{"head_dim": 16, "momentum": 0.95, "final_lr_fraction": 0}
Rows from block 5, named by matrix and row number. Rows with one number belong to one neuron. Each number is 500 + 40 x the weight over its row's rms, rounded and kept within 0 to 999. All counts start at 0. Numbers have three digits each. After the name is the row's rms in percent of the matrix's.
# fc1: MLP up (model.blocks.5.mlp.fc1.weight, 384x192), inputs 0-38
# fc2: MLP down (model.blocks.5.mlp.fc2.weight, 192x384, transposed), outputs 0-38
fc1.91 100:439466501553453520424495522515468406492564500505588579464504524444448505529403545592474462540518516527520519450450497
fc2.91 104:497466490489484576506579518502479507492453457426525422429461492494483501462535525439526522530496458503430459533517445
fc1.92 095:480544541546487487515505472503506532539542504437488499467521499483507544497517487520514500482405428524537469537560472
fc2.92 096:526514524557499524556499558491469476516513516526535547459502500463554523438480489440467510467570520491544461425558502
fc1.93 099:480498520501480487554478512502521419514460472490523466552488470540453497550473426518464419492537486479519501475460489
fc2.93 101:453488542464485536485539526546514509477513537511402442546570515461495491512457494561511538430504504490427508501519484
fc1.94 098:584495488391489551565448535527529470504513555479485535490424528568477508570433502472484509500498529459459443504485408
fc2.94 102:431504548596455529518546502519516530469501464475467473527494567524493396426489504537491506521503469549444491467462462
fc1.95 098:453457521511565564456509493529431486512528520464553530404552565553532507485490524555455481454464564529447544474513570
fc2.95 105:463538484493476514507474569481547492530515465462494527502500483465488426483552523505450497448498471578514477501486490
fc1.96 096:466551525547511506540529486429517510492562513476484524517460457468511462450483524474461474496497613527516478473496500
fc2.96 098:561522482469477523544544486549492556553493514553497467514456509496532517523478542446466513440481417558521432580481522
fc1.97 094:528502552542563502500473468480470515591541475463461512610532492529569450449480421434467412511541496462522502494396544
fc2.97 096:503522426495442543457485499559501466505516384523534486475506463479518574538453479523541569560489527450532502451554416
fc1.98 107:544486479511465509408551543470468464486481502487483543481461535590487478467529550545541480472497516476506516486427519
fc2.98 100:512470532440460532527449504484516519544555520577501405547466547446574499521525534489534485552481464536495550501462555
fc1.99 104:572537439444500558467544491528534482521495510539504548456457492430482453465539451541412457521523525477502583436519518
fc2.99 112:541565525470536484501401497516552564461473462557521450614496542550474518521520459471533485559560491533441543516478493
fc1.100 100:548472487585484486542502551490426521436556457505544494543548536497483485521520477475489551519484468490478608447475573
fc2.100 105:503474531514513482447510518473563470540431446493509487500511493447497459498481462494483546535497499524458475469499553
fc1.101 098:485515500535494526495470457513522502470578522464487453486516515479547509463459561515506482526485445514410507510447531
fc2.101 104:434527479492502470490510496496411493488510482520542622514492504529526447511553428423469566463438464553496563565456500
fc1.102 108:526583487518461506435511492512488558584543501538508522451567462446437542519529475513469520534517510530491514479507600
fc2.102 104:561512408469491515489558466484543515513482456483418527504528475536555533483474473544516387474509474492467480474537488
fc1.103 102:503432520398480563540568529425569507454495487577506442481444522526459522505468517522535485536431467437478450508446455
fc2.103 107:446542419483569465481445538527449452519497527507488552497487503423444455498421447545377523481532452575485504592554455
fc1.104 106:502514529483498509510505490506589493566513450467533529503481476476452508499466460517455502571524500409521507531485462
fc2.104 095:438480487422461487471477532455497442540451562521539506580541546526447481528514478495530495504558511470477527487464470
fc1.105 095:483437516444521479501523454422527456517395473559471451525511454503570552504547488449509466535498477519502419512459521
fc2.105 096:479489480483486475413511469589473474415521412422495512462492499572476452482528554507521491504524514478505499501486500
fc1.106 093:502523494414485547557561483537490465560454533498396526547534442440492404514469535456532446470481527506534503512478490
fc2.106 099:452452503519463489440481484507554445550521513558538499518491568542498536500517641447404512495438532437482529498487533
fc1.107 095:539449487520458480491434458475459533541576466495566537457482531492507511524512503463555488465429551515526511494567527
fc2.107 106:431534517527522467486510570533489539559449597602502575551537462467515490514528559467482480494513502465504491499582529
fc1.108 117:426475514505485489511538438510535543487525520533421540415472501555458518532572470566497523504430571522528483506475436
fc2.108 090:528497487501456461485421608520482501476461533481560410437569541470501409508515491548534557495518464519480507578569522
fc1.109 101:481520515501497512505460499561482475476475407472548449480460469494506511470457534418485508469530463462471557460467515
fc2.109 108:499487462506526541497423448528520485489459490513484479457566488444539459515578445551449516502463498511491490488525569
fc1.110 097:511522405540512508452563514461519456473553518503480541512530468542434532415500536483498495546525576512449530441469471
fc2.110 095:501467501478512501473467479511562494517492505500522507494442522462517501474506546498505570487516490502533526521521487
fc1.111 108:449510513449433611461489542506488521490527505469470490553490507551504512511539481463485461547506519519465388570463552
fc2.111 103:467489478566580575467550425514500561529505503484505499497494521570554493576514433486449405445502560483529529502522477
fc1.112 105:493515533564447461421497472501536507473503549446383493521512549458532467533539516546510485550579536462467512466418469
fc2.112 112:445479516493545527570499541531579477492420500460517455515541497540495494571432604561541542531448520498501511516522473
fc1.113 094:448533512462503443552531560542562448557416494531450610487582536508479470468517469473511502489518524503498493468446513
fc2.113 100:493455478503480499482477532492480482485478506502561459488514476532547517477562437576561583569470479466426480525544454
fc1.114 086:497578507518495443472523512421526487528406413522546465444465567412564588536530445526518484528503490597573472493455521
fc2.114 091:452541436540500493519504515480496465545434505562443533559553480476529459468471474437493494490509518485456545378468530
fc1.115 093:494460442462437482494432454522439509502443465456543483585500523547556508483540440424499469443537471510519512482493489
fc2.115 092:470522501515572445468508494491507513573506563541481473480519526463508458502408535522524467499466476511416453467536523
fc1.116 101:517471483618466487512524511498566500616488515575469506536523550450494541649492506535496501490554421536478539520459453
fc2.116 099:532509462387476473451560502467493457454457550496422505482517523506535478459482542457523503518472460468485465519573465
fc1.117 097:480511476469548549480583394473477555491529480514526537481491490574496541475559462535542434521456456516509500530517535
fc2.117 087:441453482497467559446462478454456438510484517515503454555548472487451465555420534486504502431564596537508513462519507
fc1.118 102:451515491457532473477544487565478471568559554473497520472546439526524447552501508466504559499489443508545540529498527
fc2.118 104:510458525481534567536536472428477457431457457548430504570543505484503562452490539498545539504470519457569522444533501
fc1.119 095:528499489536536508518480416531462521518482396444542553531526507495436503529481521529511479484466464537523554490427497
fc2.119 097:462571448476511535573510542377565508543406467509445460509534499490510502539476503451462552527498526488437512437466545
fc1.120 100:574585524492487454459507443475502525454541506484502539551518568562490542540479548554426498422475479457501486530481477
fc2.120 105:547559527489461486511458473505503542427476481504534501471588515482540554540570483492478461439448398476504437498454468
fc1.121 093:453500560482511414466616485506447462458478527453502493422436460510461445531531560580406481513508499473500522494590534
fc2.121 099:467465440533456551558564507433520421434568467522442473449524595548507460483497458453520537523433530491508458536475488
fc1.122 098:487471617535455532469565509495462446578431505511485547441523548487529537512523552510571457474514445499513540541475530
fc2.122 100:505495383549471506487587509541499537458470524494439529506504532517482470535443442459530605470510511499547468537484481